Weights of a small CTC image transcriber.
Data: trained on seven-segment displays showing three digits, 97500 training examples, 24.2 epochs.
Rows from block 2 of a small CTC image transcriber, named by matrix and row number. Rows with one number belong to one neuron. Each number is 128 + 24 x the weight over its row's rms, rounded and kept within 0 to 255. All counts start at 0. Numbers have three digits each.
After each neuron's rows are labels from the 100 images, of 14976, where the neuron reaches its highest value: "responds to" is what is common among them. Only what is clearly more common there than usual is listed. The data: seven-segment displays showing three digits.
# fc1: MLP up (model.blocks.2.mlp.fc1.weight, 1536x384), inputs 77-153
# fc2: MLP down (model.blocks.2.mlp.fc2.weight, 384x1536, transposed), outputs 77-153

fc1.514:114109146148108128095146139129130127148162130132112116113096137094140171168120178135130140130101103103119107131105156142134155105163155126121114092118120131154143145094072114115090075115135098102140117110108168146169102129133079128
fc2.514:098157132137160111146122165141163138134095090130123088137085099145199110104121127140133179118166142125100145099092158159143138119095120149146156136125120141154130120133120128117136139099131115112112146125128060120091128146118124146
responds to: the digit 4; third digit: 4; first digit: 4; second digit: 4

fc1.329:134132148145120141158134152149103137139113134121127127141133148097140103152121081161141170166110158145170139120129174132133136122102147107159144104119127113157133146142134134146140100138137120162110143090146114106127134152131132122
fc2.329:145135163148174133143114136142102098087099147123146158088072114099174105150100138124115100130113152126134142094134089126123159171104137156098118137115129141147141126100120151106112138116137124119110092118099135107147174119135113148
responds to: the digit 3; second digit: 3; third digit: 3; green glow

fc1.450:141145108091123117104117112140162136158119090127171105137089131161082146075140155080061130113104137142124108130134165167141137122161136122125119096160137122162109206093136177135117126131122155104152112113173127085114088141129158100
fc2.450:149154137130152150142134129066136132117107133118178121154111126086126099147114142122161113147093126148128167136069102112115134133139112163158110114143098141181150109125114149141113122123130129138148080124117135139147154135090116128
responds to: the digit 7; second digit: 7; first digit: 7

fc1.43:157113083107098094126141097117106117127084131121118129142109128119101152138126131127126141116126112141135145145138138138094105093148136130150127161112111148091077161103102100148148097119129140147123109155115140143107122097102136131
fc2.43:169090112089153138153093135154136137093131146115121142144159105124099128141149129111126130114090096155115104141178122149112160106173106150146129157109118125137119133134119115145107144145100138153100123173147137113099131151152099112
responds to: the digit 2; third digit: 2; second digit: 2; first digit: 2

fc1.467:151179142079127126164157128114133108125160126095152141169096158148220071108125144155060093135150129130119142185147139145134174184149109110166160111123106162113145143120118130102141157075133134127138124117093116103087127136123120153
fc2.467:105127126120101154135107128162143103115128123125135108124155110172120139154102142096102137135184129142145082125086124097116144120118092100135166092148106111131143128140081160118129108079150120158113134123122097122099129091142135121
responds to: the digit 9; first digit: 9; third digit: 9

fc1.107:104106149106136119125147122127136110134171136120126116121116100137137138102096114088103109078109124111150138154144124128097130138145131109146156120120132135123142180136080129125113130053065136150153137126149174130109127146114150113
fc2.107:110128103114157136131080125151155139106117094135118091106103135130192101094117118071117100125198116140146114113075154124144142151122138117147152111111096159159135098132135123123113138075108138154127163139118093130128132115117138123
responds to: second digit: 4

fc1.238:085122084142137137121135135127115122138111113116113158115135148101149122165103083136126167135129114149087134136136167113083136130159083129109149102145150155153119124114106106146172161187116106119126135106127106103127093109144161129
fc2.238:130112118166129158140131108101163089110116120147135129101111188135138123146125134171130168139114077147126137091112180091140121117132105165121142151164133176139151123161150112154109122119097137114132166142089097100098085113176107111
responds to: dark on pale

fc1.161:110101178140137099118111173120149133166128142119119128121124142075132141165109130141140141073133119145129122135116143128113144103121129176106122108112122123129109129071087131149086094130166101085102101135106172114144145159164103100
fc2.161:130145135117187121136108148112164168098135084108116088135105129129188135112129140137126149106136135111091161090105162109153147119102117173137147135104099141131147144149139107130142118145144132155129160104138087122111117141092115136
responds to: the digit 4; third digit: 4; first digit: 4; second digit: 4

fc1.270:132095121128155122136119102095147115106149129105148148184143071135125152155118110131125139135137094167128088141083109116149125153072130131106107096122102149093154109135135131132132148106125134111146156143140159147167175114128103135
fc2.270:154132146152110106136185165096136125148100119117117119130102150118151101120142121164127109122143169159151118163116131136105144127166098158131142096108153135174118118115104136124137122130159098143179095099090123125137151140120131171
responds to: decimal point; third digit: 7

fc1.113:132129100120131157115142178096118137109144107117131140125123129149145160130156120141132143129126140135134143134145160092143204128144144120149146144093134146166145149116129118112126117132152152082107174137124150113121137106117105143
fc2.113:141144172139132122157109157099079141134134099114116171087135158109125108099089110148132096178117118128124121117143089094153106087112138119069139114139130146169119169108144151129097142138182107124104141169088134124100125103115098107
responds to: third digit: 9

fc1.715:106133128130144128118103113168135102101140139097127086104093146093150136129143151138103162132183139148139102156149116097147116122163146150093161103174065137093131175096085130140137139090158080105154154097146118118125108090121153137
fc2.715:142145134126119133111120174089143147147104113151150098156107130151146145129101128113155098126124135123131153152084126104117147131110098139152138122152086143152134121086113168103129121122122118136199093109108126149165152119117155146
responds to: the digit 4; first digit: 4

fc1.351:093112096126142134113164167155124129146118141160118168090124135099136117130134159123180150104113121088128151108113133117133125152107120154140120116118139110165111141111106129130109145163136108137133114127136165174132127138098155155
fc2.351:142128125200135123085115131108120097131120147174116132153107164144117123086139153155134115150111125097128112118122156147100111073110129121115162165151109159139108129117155141130121138098103092115150099123156120126133092108162147117
responds to: third digit: 9

fc1.596:182130146094142111109114140104114123072157172122136115133104098119180123133107119140106138144144139074110143108111121136168174100117124167135171107145112120134116141094091171124126139160138130158065143095111140107149089098134128173
fc2.596:130117151144130175099110107143128140153164109128070144106142154166127146127129140150082134162135144111128108099120098125090146131114149129096122110145121135086135155165107125126107138123142116120100105125139128137125104100137102110
responds to: green glow

fc1.427:159098093114129123136126136120112132076131128164102132200164088110072127144144128158111135131147120156115113148144110096128105118119099129147105144132143095116140146120128147137139110112142148129107127118127072116084126114163110138
fc2.427:122152117123113133100159138135130127168158138132155109115112123114118149133119146106123107132178161131130113143099082117173140177121111131147129125151124154155148153115087159115158135097129103147176104086115122119129149092123149113
responds to: green glow

fc1.629:109136131118125133121170114125116160101157122168144143133116134108178125130140112104135104123128131149133121168099138161164145112125110120132122116144137103111153099118113122110171101142102130113123105135078134090136100127158186117
fc2.629:142125174133137113081125156097163154137107122123158112182128141143151127124127121099116139123104162138167145146107107124106158147135100152146170112155111158139103155123153143130136108097107117145167144143144151139120112140112129124
responds to: blue glow

fc1.266:132111144121118151114092115136107118092129092123148124129119170129095140094150115132113127160126157149172168086155142127120136155123094111134127150120132114177129149137114183151125122079157111140141124130138077101098095150119158132
fc2.266:118095093109104138133075087113072129130153094132157112112132139125129141116101115110109111124153124112155152102121138136142167115105129108108147133142151086142142121168113119126137103118105166133142123116128114099090137165166103171
responds to: the digit 8; first digit: 8; third digit: 8

fc1.483:116165139118056140129146160084126103140143159096134166111101146148130177117169128112114124138057115138161154128124108129103089083142115120126125139136135068169126122096133133112085095140144146125104114148108151128099120149123106120
fc2.483:111117084121134106135127155122176133137108122138150100135112111125158158124111133124153135151159157145145096140134160138119100164124106100099139165136109151129104082113098109149157159118077126091101143127104135118109167141148131092
responds to: the digit 1; third digit: 1; second digit: 1

fc1.436:126148136099153127119133116145153101097097152066186148112133160121101174099155130138105121099126080143140112099094112155095102128138120086097136155134142137164079140097145098141103110124123125095138174106114158124132128127130157117
fc2.436:104149099134110103152124134100103100157096125134146175127162100134109122133115126120158140136117131152092100092109089150112129110140099151116136140141163123129121120101113162139144127133141116084097091112127134144133169117100170150
responds to: the digit 6; the digit 5; first digit: 6; first digit: 5

fc1.519:138129194146146138111071101111154094067130111106100128129159115150113124100088139105074123113178164152130164138131099120115118129099105107120114112136111126168140111130134117142122140115128138170132115131151091119112102126118134134
fc2.519:148117123112095127125146139075107129144150093143128073127088139085119138135173135162123100180111120088115133159106076145104126111145143139113160096126119148128115155127081142125125144099175109145173119112122120097132145111161115141
responds to: the digit 8; second digit: 8; third digit: 8; first digit: 8

fc1.416:107094136162150102068161131120168091105142151132136104142114140110116128154113162105126153139107103137099142109125116121145153100096128126124145143127181167138120119132125086161120108158089143119119147134150133131128126097127145090
fc2.416:165157151084121141112178172101151144165124145171137109142139149129141138107113150128145104144111157141126116150080119145104144141143152149109135098161094117158113158109109191106116131115125125105150099116139128125118134115151155118
responds to: dark on pale

fc1.447:125098108165104129126134087154114138104129105139108125120120167135177166088096155136122153048125150133121123152138157125158163143133108133137177131151143124111133148121105143143166119182134120070140131107154153071157114139128126150
fc2.447:126172166106160117100177173100148144143090107137153093141105169127168143101123134130130121129118153132160144149077115109142153149130120158126164089125111134146128137079115138098100131111115093139157113124091111126119130100150152140
responds to: the digit 1; third digit: 1; white glow

fc1.632:138113126110104163117157084120157104168137070140160092097092085139120131159164130145148112122130153157122128137123129129141091064129111146102101117111110122116132118099128091142119107114125125140134111153132173145094116153122149115
fc2.632:138149109119153122127161115131136138116109198148115154163118094117128138136133139175143126098126113131104138103150106118137151128097114143170105083115131174110125118145137110143151091133104121169055139128160127107136155122145111128
responds to: the digit 2; first digit: 2; third digit: 2; second digit: 2

fc1.594:071126142110106114121122130108145118180134101137137092141135115129116141097132146146128129123179087117118161130108121093111116141131145152122142139145112101145111126099150114156105127136109125173174124150104125125157100118114113095
fc2.594:148151154122144110108142165093137127149127136153162093152110114107126122144124147126113129123127151138182134129083125149088166147096114142124170085145109149165120164093087155099144143127139102112166098115131117134123156103112153111
responds to: decimal point

fc1.36:123106095095125141112124078132106106147106090134194128158140110128129127078123142102129084137115167166126134136136090140078128098140130137115095132120103075129099149109125168138153116103114131085076124111119120118126121127092101129
fc2.36:134105108117169147093109153107117144124149127127170130127142131126131125132132117120126139139205136115144160124070122152127157149151086128132167112148087113153130151095070117111122112128089145106149114087118139168143142161161137167
responds to: the digit 4; third digit: 4; first digit: 4

fc1.563:141137144142132149125126142160068120123132103143175127145125112123108134110110124149184099109106160118131116141123142138139114122107118107152133143143150109105107132069136153113104079121153100115145141108104143085123138164121136078
fc2.563:129144145124138148097126169093144145157118129130158111154119116111132130127115135087141116141116142139146143153093119131136158126141087138138128113139093130181127131101113180102144117132126112131182093124115121138139162089122150131
responds to: dark on pale

fc1.708:131138134136123118108114144126098123170145153165083115101138166148132116137106172100153125098118119128160083046105125072138145131134152150168131125140115145123119136184092116135151111089163130116140108143126132127141155107112123129
fc2.708:124157148087151132122166165097136126117082142156179091175105129116152122140121168120138120135131127159147123135103109131120146114128084144141190121144090140154126132107122148101122144126138109148186094114100131159165143119127158153
responds to: the digit 5; first digit: 5; second digit: 5; third digit: 5

fc1.555:159124125151103130109092154100135114141148111150133124127111112126118091141155104151154178141103129148135135159115162087128072118122113150149198151153131108158122106108147119115093130062138138140154155111146135147103125111094112128
fc2.555:152120125145095134117125135155137159120128150114151148142137170142116151136135122121088097133134153104145110157103164158153129132074124167086119108134115132128198119135141145145163104117151113078153095124113146103121138152149164112
responds to: third digit: 1

fc1.537:093126059145190125122117151159122126168144180137136120133141138122083116115121120121119159155141097135140123158091127160095125107144092080102159137121126116122156120157085143107133120115137092129122165101124093106098100119095122131
fc2.537:117140137132155107116166153113155122101098121126159099176117119121167134117115145110115115147101132136160101116097124114135158117115110149134160127138102111149117131103137158127158138113112099103171076129105136131151165121119158169
responds to: decimal point; dark on pale

fc1.55:134133089089142135104117159159106145111101100120115146120129115125153143125182113124157140143109128135094154115137102125147113089118140171162161135110142108123103135130137098131089105122165127099155095155098094133114119086123118125
fc2.55:128124124140128116114119162085147152166110115166113094135173147094107132160113123104086119141148116119129127144160096148142093125131116164138124120143141128128178117104121120127099093128130096160148130111164129132149116106163157103
responds to: dark on pale; the digit 4; first digit: 4

fc1.641:159166101162067097098161151086138136091126108124134106106133155106139123107081121124136108152122141130107151119091148107120102122132133113149120083138143109158149136081146162125097171132128124149147122123140158142143139136129133159
fc2.641:159124161145135142101115150135097117132128129101167125126105144133182115138097117132110099150156150121153110138101096104116172151109147114099164116121165171155139117100155156085150141090119116112141102110111131125143131127123133124
responds to: the digit 3; blue glow; first digit: 3; third digit: 3

fc1.23:112142116143142108124090132165125180141110155116107131108187056105111087146165131158137148142146125124119164111127150128081086107112147143109145123143092134166124096153122157141160148129130101190143119091130124099129157125143147136
fc2.23:110175121120148141091127133086132116109109146132150084178112152107119133124145143120137122132159152157101104155107114123158168137104084156135182123119127117123156127123126152098141131125141099098179092089104109117140106127119153129
responds to: decimal point; dark on pale

fc1.462:109112166128124136120148088133144095118118174117131145053105115156101137087159138146104127116134120139123136138133105077116100116142136142118141140081112154165125110184159104117168119155173148086103146156117086103140117126151120146
fc2.462:129152060143109171171142123095118101160117199156131137170132114142134154128088114162168162123117079114114128125108139125126123102129099137158114156098125124152100137141167145134152083148111141143134117133146127200170119118135141135
responds to: the digit 5; the digit 6; blue glow; second digit: 5

fc1.392:093154093138114136178117170119147114105095071068149089143160130121154126139113171113080100168141122122086125126109105136142149114131106097064126118163140080161096121134091103154154141115171103131143122112136121124114141084104160104
fc2.392:141098147112088106125110144098135142139127120131171130143106123122072123099142132156149173152112139165143141131134092180164115107132125074124130116118102148102129149141122119141162129134131169082131123117137153130104101118123121152
responds to: the digit 6; dark on pale; third digit: 6; first digit: 6

fc1.401:151121153168107119126113176128177147127162107106164145095167136120124127146097153132125138125121147107151110128125109095075112141144156119142119136117135106160148110112130118084133096112143157124142139139158169115134156141094140131
fc2.401:094155112144144129130132131137108124156117088111167102124123134094154091099114140103194129122136154152157187127161107112104136134110115153125127167125132148154159142109148174116145145078129125146148104098141100132159149137117157149
responds to: the digit 3; first digit: 3; third digit: 3

fc1.659:090122150083147112159111110103155138132146136147090123095142134108119137086152130102125112132130164113202167134094154083111098129129139105126127101110095135106085128162146113158100112120114171131153158162123122096125130086095154123
fc2.659:163115151129131154088112130155123125095137109150116090101108140136126120111129115140131135134152157117181160099111144108146140111114099131119120079116138151192099162169118157123127126138081164105126173118127162139155126104126115122
responds to: the digit 0; third digit: 0; first digit: 0

fc1.420:201111154135111127162157164107156167147123163109126138155164120180106127108155153118118103115081132114163182150108138113166134139141162152094170136109123127188136133107144149116110094101117102150109134144128134110106116093097181187
fc2.420:104182141114117134117142140098144131144096129180126104151095118103176137161118124144161134159108147130144130117105101123093139138141084124117139111132090128147078127125145170121141126118107080145144105130094133136179109066103144128
responds to: blue glow

fc1.554:153130151154128143118123110118104146088136153119138108155123093170146125131113137100155136105117113163133098131142132096126158120089155141114075142134159119134114160074101189123159137125105163140083123139147116094147092143118149145
fc2.554:101135133132146166124105122115160112095107121117154116131099133091137157111158174123114149190174131119121098136055091131145131098126148134151119136173121139171150138131103146126115115120095124132129106112116128122113127138136120173
responds to: decimal point; third digit: 5

fc1.263:097093099132102086125122142136159114101093150106092139126118136112140140146122125136120159146138097128098137150127134144135185132116086162113160092139142173132089138087117132149148117154103104132093161100133130105119096067127096137
fc2.263:159122128127150117113133108161115112141161118168101182098112141163102126118156128163098112137122148126122066141127122105122076128116144124133128147136151141127126131143109102137094138156147136101086121139144108122101127098138101090
responds to: blue glow; third digit: 8

fc1.509:110129145114164126120123173101135168075105113148191132112147163101182128142110083131172120111142099180090119137118132172117124143112136152116147108146123159135126133100119091152142138134123135066154148139135145119180089154120163145
fc2.509:137134108132118103122142176137103134149089123144158068201121126153162116125123133122135130128148148127168140101104110146129177151115105117118140119137098149106137140093126150097107146101102118114137105093125121096098133107132152148
responds to: the digit 1; third digit: 1; second digit: 1

fc1.437:129159140073091137131129114123127101132125142083144122089077135127112177114175151137109136145087107142160145119148092115065096079149105082090115112105123129194113122114139112126115101099174147147138140168111133090090111136139138098
fc2.437:137149090110084101152181143135165140143122180098143139110120085106116147126121117109159138127150110164146156108135163136105108126122098107141109133130116144143118116142114130155120115145117153097075117138123175151127164118144149147
responds to: the digit 1; third digit: 1; amber glow; first digit: 1

fc1.75:141153119112098167111127121126139149149150147143133072099092110112129154141100162140106106155099117171145160092139082083111098063138117089116115167153121136138146146119175153099112098051151126157202147168131148123102108148111146134
fc2.75:152125090126143099137128137114187102151114131118156119105102109116132140095129154108130132137110150140178148158146161169121114105137113124108160124163103146139091121082123145153132121129134095127146140158099137130134140102139140090
responds to: the digit 1; second digit: 1; third digit: 1; first digit: 1

fc1.281:126151123115127150112136140121106148098141113136121122182140125148152086149100131137143116139121164153130126166113089114147123179120097181098139134131150105142187103081170136090119157110161109121145115132123126148146147152122123129
fc2.281:134111099102106150111118128161140137138151115139133141147109146147139106152131128147141135123105110108123152117156128086127133141145124139138079150097142121119142103154143103119122090119123180113076152134158145130138104175097114127
responds to: dark on pale

fc1.703:159107157175144128151129167161165132150145135120128113156154112105074124117155112154122164112155144164109123150165148100139102177136138146134136166144140102115113148135139120119111104099138114110063124142133165151184115160089110172
fc2.703:108098114124135146138207105127131116109152092095121177144113104105170120119141150106123139097137093158135074175156147134147147139141143148111109143132138117133109149133157128099181149134110094166119117116132116117126120155134098144
responds to: decimal point

fc1.260:120093159111126107162154115095146133130174167104145160124157131151166163122120138121123089117116170126162131144130145116115150150092165132114145136110135148150107159083117135079138110165133087173109135157111128115123099147144154149
fc2.260:129138178124110110138133138139135066119099132148123147097117120160149173146126119118108147113090137110135163120131106114101113124163106111142090142128093089148112107149136119141100178110077123130170096151094113115172123095143149105
responds to: the digit 2; blue glow; third digit: 2

fc1.679:125141124101077111153129167117123117131123132110153112106106153137118170119169135134133143130084121142168146085138112109071130060132122100096095139154110106187147102089150115141114118119158149150135119171098137089082088149139119087
fc2.679:118142094116105104143166132119180140134129179095132117123098127116122161122131139128144145127150106126173127141155184142110098153134112089129128139130137141144122109141087114141100107123108152084101144147127172138105151116159143085
responds to: the digit 1; third digit: 1; first digit: 1; second digit: 1

fc1.407:121110148127168152110115115105159144121131129150134108114128105098108092128138125156108074104114135094102148115158105119115109176163130142128153129116134143171159098130166116095095136100127128141137115104125118104115138180154097104
fc2.407:127117060079097163111157159157114148113140127106162109127107120098185114158120137150110137149115154096158139139132131132170149180115134115113135115131139113107067085082125096103136129100147129128104153132100092133120172183147106120
responds to: the digit 9; first digit: 9

fc1.639:153138120127108125148158149139132107138141123125146104167120157140192093142150126117106127160120103106183136151126134116119131169125111091116108129113138131109159137114131168120131155114118097120114117162162160138123150110114135102
fc2.639:164115079121106128119100144151114128140151159122149124155129146142115133142140139126139138133157113137138128081159081075138132141143121104139101118124121157122080142162124110115100099156102155102090164155147119157069115148106129139
responds to: third digit: 9

fc1.312:118126108133125123152121151104138141155107028127112137158146125154156137146117114136119146150125101130130103138096128081122120142129138101137101069112163100128141148116119105079144107155090132151105088112108122096102130161113159095
fc2.312:173135155128115131115089136127184122141081117136068140096130155136157125158139135150112137103134112094108173088127130128120116128128147135157127148139146133141175100136102119129124161112129140105127108129125144128130119143139118117
responds to: the digit 4; second digit: 4

fc1.473:062125139089120118098145185093112126113152125137152174089084111158084182099168121125104094150148144158131163172119085148091098123168094112126100199156106147137139133098147130136171113138113163096124145151064114109109159119178170143
fc2.473:178143117120092129109157140124144115171120155123121137167128128091122109121109134125124140126137121125105140114074123136124174134109111160186140147134113161128097153155126157129125137145106139151152068137150126129115135145117117118
responds to: the digit 6; dark on pale; third digit: 6

fc1.485:141155138145090121117137137134175189131128143163127079123147107131131144149145162138102108097147133165106171113144121104114076105083101107165081139113115125127144133139158150126145122040165077179142091153087123128128137118137144102
fc2.485:131146132132138132090135139136135131161153151148122107137127124123077123142127172131111130149136131139148115132134139145145125123107141117087129084164145161096106126135097101182130080104127105186113120132172219099110124112154130127
responds to: second digit: 4; second digit: 1

fc1.50:121101140134108148154111129115127113136116128095109127123102152141130199172163142122101127123100124166127078155156113119189083157157071125100148151118118109101102139130153141120148163131113135102111139124134140176145110098145117135
fc2.50:083147088173152095128134138127141125136139186131127118113128170088104024134116121150112126108177089159128151142169150103150133146117142111132137068158108131102119131130092107119107116159156091136151096082176134126110134158112128110
responds to: blue glow; second digit: 9

fc1.538:150097152132113162141140150118113150105147100148124129113121129143099119147113129158143119133100145146156147149096119139105135135127140112132133167108148156129112149061094170122168097157172138123130133107089124093084136143133114105
fc2.538:155113158125145129122082162117097108071133080126098197080107146139102074091095110127128116148103121139104120128173094112147100105141127111101124121125143111171123155086166150155109123187123117149117161203103150100136133139116113101
responds to: blue glow

fc1.696:126128160126113122151172093159164098144141082147165106144095198109173097150191145125181107159127120072135112148131104138114142107122136094168109166130139134107156088134134159103126131113084117100147121148142155096124124100139126147
fc2.696:131124102124104123097101171087136135161140111121132112171130111143115115125147145089114128174098144099140158127126099124136142177147129114109116100139139132148068163133116154094170073091118081152167100083098109169083130130144165126
responds to: second digit: 9

fc1.2:127123072115094168118162125126110144125077090106117159147139146122137109137131119122132113141127114109106132127138111083123167102164138132140111140120178079135132161103166090149145113178128115122112145117111120123144053097091148134
fc2.2:147100101069132113126131182102155193133085117169118115119137135116125118135162158147082128160150127108146126101117129107129095143155135148138104091164143120151136128153112161114115121113144110104164099119139139100129123110177155120
responds to: the digit 1; the digit 4; second digit: 7; first digit: 1

fc1.636:144150147150105158128170172134145149129190094111130123119184136137124127136099108147143173175128141111132149112095143091101125147103176129136143095156158116164169100122116137082137088152170146147128125114114125078137149114123136132
fc2.636:116171151140168127130110130109099114138092107092145113125097139112132063120107153121143102174117130149139145122113093132152159116125103122119167154138153147153173150067147173118099131112132072138158140107099146134149136105150151138
responds to: the digit 3; second digit: 3; first digit: 3; blue glow

fc1.598:077123114145112093126082123082160113123091119169135108157102167152101165072112161134122119166113126095143139138069153095114169151137138123121102097118114125143081123129154120116153141132118080133173164098130149139127143125110134106
fc2.598:120095140172145158103134132086123133151130128153057122137096176117128105139100157149141105096114172137128126144137140132107117138085117115090151120124159119140148107120079153176144131119190106170157110126138149111124120139110138136
responds to: decimal point

fc1.442:133128133146096102122117136151128137141165102139136158087158117138162134108143117113137111129130126124135116142122129136076104137133110071134129126138131174104145174168094091120150119119136171121141115138130171108110100091067180148
fc2.442:116088135123141169148079112134140147104152116116146125148123146123151151096151136091160093132101117141154077148193142137118133084138133088155122186120132147131113118109113130115123157135121116145131121167113112097139117130151159132
responds to: the digit 2; second digit: 2; first digit: 2; third digit: 2

fc1.32:130177143089135142168156117093131165116140166098147147130110129089144137162151132155062115138130138098091119107093127115113125136160098124146138096114102112123137095077118148147148136137123129129086140114095120112150150122137155158
fc2.32:080150174133141137123103152108132136132105137164154098194147109159151105158090091126115116121139155164163120162128140109150147121143100144161156125115084127119109069114119154121119145104150094107133138117105134154147167108128131145
responds to: the digit 2; third digit: 2; first digit: 2

fc1.547:124158096135134129129085159142184139148164154124114070135105157128138141143130187155125129133131109104133152074132088125129119129154114135113156110179165150119110095114097125121123098112109101145131134083119132166093129133080105138
fc2.547:144151112116132113134181148070160146164137136144132153139111115121126137124111115135122113121162133127133106183097124133133136159107098110142141112150109112165130162081123155104128157126152113125158111133140137145155189100124143113
responds to: the digit 5; third digit: 5; second digit: 5; first digit: 5

fc1.464:123125158105140106129135130175163109112177088112136088144109151142198087096094130097141059121141102119183137156139106132102137119122135091162156147139131124121151135114122104128127112075057163129152126101145152118101147080109158114
fc2.464:122123081138112151126144146136180106148084155146109124137113127146115098125135103099108114106141126147140108115122126085149129182115147102108185106131124149180116167146106170108122121089135127138153145151128095174104157146139147138
responds to: the digit 8; the digit 9; second digit: 9; second digit: 8

fc1.77:136100092138098132115127120146170139095108104133100113112125137124134143170191133112128136125127133140126130139124147128137154109144141152189137130124156130154118166133138066125101099115168148092171153145129131139124116089120126159
fc2.77:133116097113139103146139161111117191129128092169094175106136127116114151132123103113112092158103155143131126117150081125124072118136169146098106114151172143148106142084128146148085102156150101119088139136129135133109090100145112095
responds to: third digit: 3

fc1.651:124124105104074128156108150109126137117103097097146102143170111123132120158152180134125121153151121135112108139121101131112129134111119101110124129138126101178104103138139114148189141118142128147103127118135145143118128104106161110
fc2.651:121108140123075123109107149070113126152130144125152114158148144140121146113112124136147147158144132148152139126121093162119130133130108144106134133134124120109141123115123111118116128137150157090170148083142173141123122108161141164
responds to: the digit 6; third digit: 6; dark on pale; first digit: 6

fc1.35:108166092132162106123117109135169113168130114144168142157133100112125172160117091102153125133128149137131092128132099133074089151131100142130119154124129104145175183132136106130148121136151145100122140079135130136143130124132107145
fc2.35:115151137113168132146122129122143150115104144141164123131143113150146117113129188172129144164163157144137098130082095137139142117108121126129156066128081151176126081138119151135101107114114126124133092133145142117151145106105108108
responds to: the digit 2; second digit: 2; first digit: 2; third digit: 2

fc1.132:117128164099098107135165126105116161148159156155110114123103132099127170114134140088172146143113146151173153139082144121143124140155134143127146064077096126105157118125119137148074112163148163081117107112138141079149169091102096126
fc2.132:121115102145093130169101130141128108166144134112129145105157093148168171125161082113106134132172136112138148106118131112123135122122135119121101095124153119151120086147124133103127145153102164077133172120130122170097136169099090155
responds to: the digit 0; white glow; third digit: 0; second digit: 0

fc1.110:146158144161084124124138179156159133138163072105158126085163133098139127125128106092111133120164144119127149123122148093110118101116148126135159110145132111183163116128151158101140117092153181131128115136092155118138163158105131155
fc2.110:137120169139177127117114139103092125100136136123106126140115135096137063144102156135139097175129146154113112129130090126112169124101128135130167126158146128185137136077125150133105116125130055124159096106150151135147109119140133126
responds to: the digit 3; third digit: 3; blue glow; second digit: 3

fc1.116:129102087133074130100156122139113164137101087131116150110132110147111148131195128150095149146168114125114167144120131149132129119157097151158122141124100132122110133124119070133160095160125142091133135170106146123078084101105116151
fc2.116:154100097138124119132103139138163152128112145140113181115167106127044132141146105137138097102118112136093106121145130110134087120142144161135105156132144112115163125150116097146136121125146106157108085147153152126096139137111094085
responds to: the digit 2; amber glow; third digit: 2; first digit: 2

fc1.1:086135142128141127149183093122116123157147127159126119136126145120134102149149136144123110119138161105069120111103130143102138138152177159131143111088119121108144110109146129172097141118150140098128092071117154084128152123180103148
fc2.1:109132102099104146125167165121130127138150102134165120187107106166157144152132137139144139154132114082163133159105143129094123171110157132123114075144127140158098123122131154082169093084142157120135195153087155173146141113116134150
responds to: the digit 6; second digit: 6; third digit: 6; first digit: 6

fc1.370:117113144091109089130192088104095116129168137119136115148101106120172113077131113073109081135129137132127124172123130111092138171139128120163160107115106110101146180126065144116123149075108186110134135131125147123102096137130145126
fc2.370:134101111127145158169062109122134125110159138139134136105127108153160145120122112113124143121188138124129087126084149115142146141130127093127137128113120139120135100129108132106118120140121153118102149103127095159139120133106112138
responds to: the digit 9; amber glow; third digit: 9; third digit: 8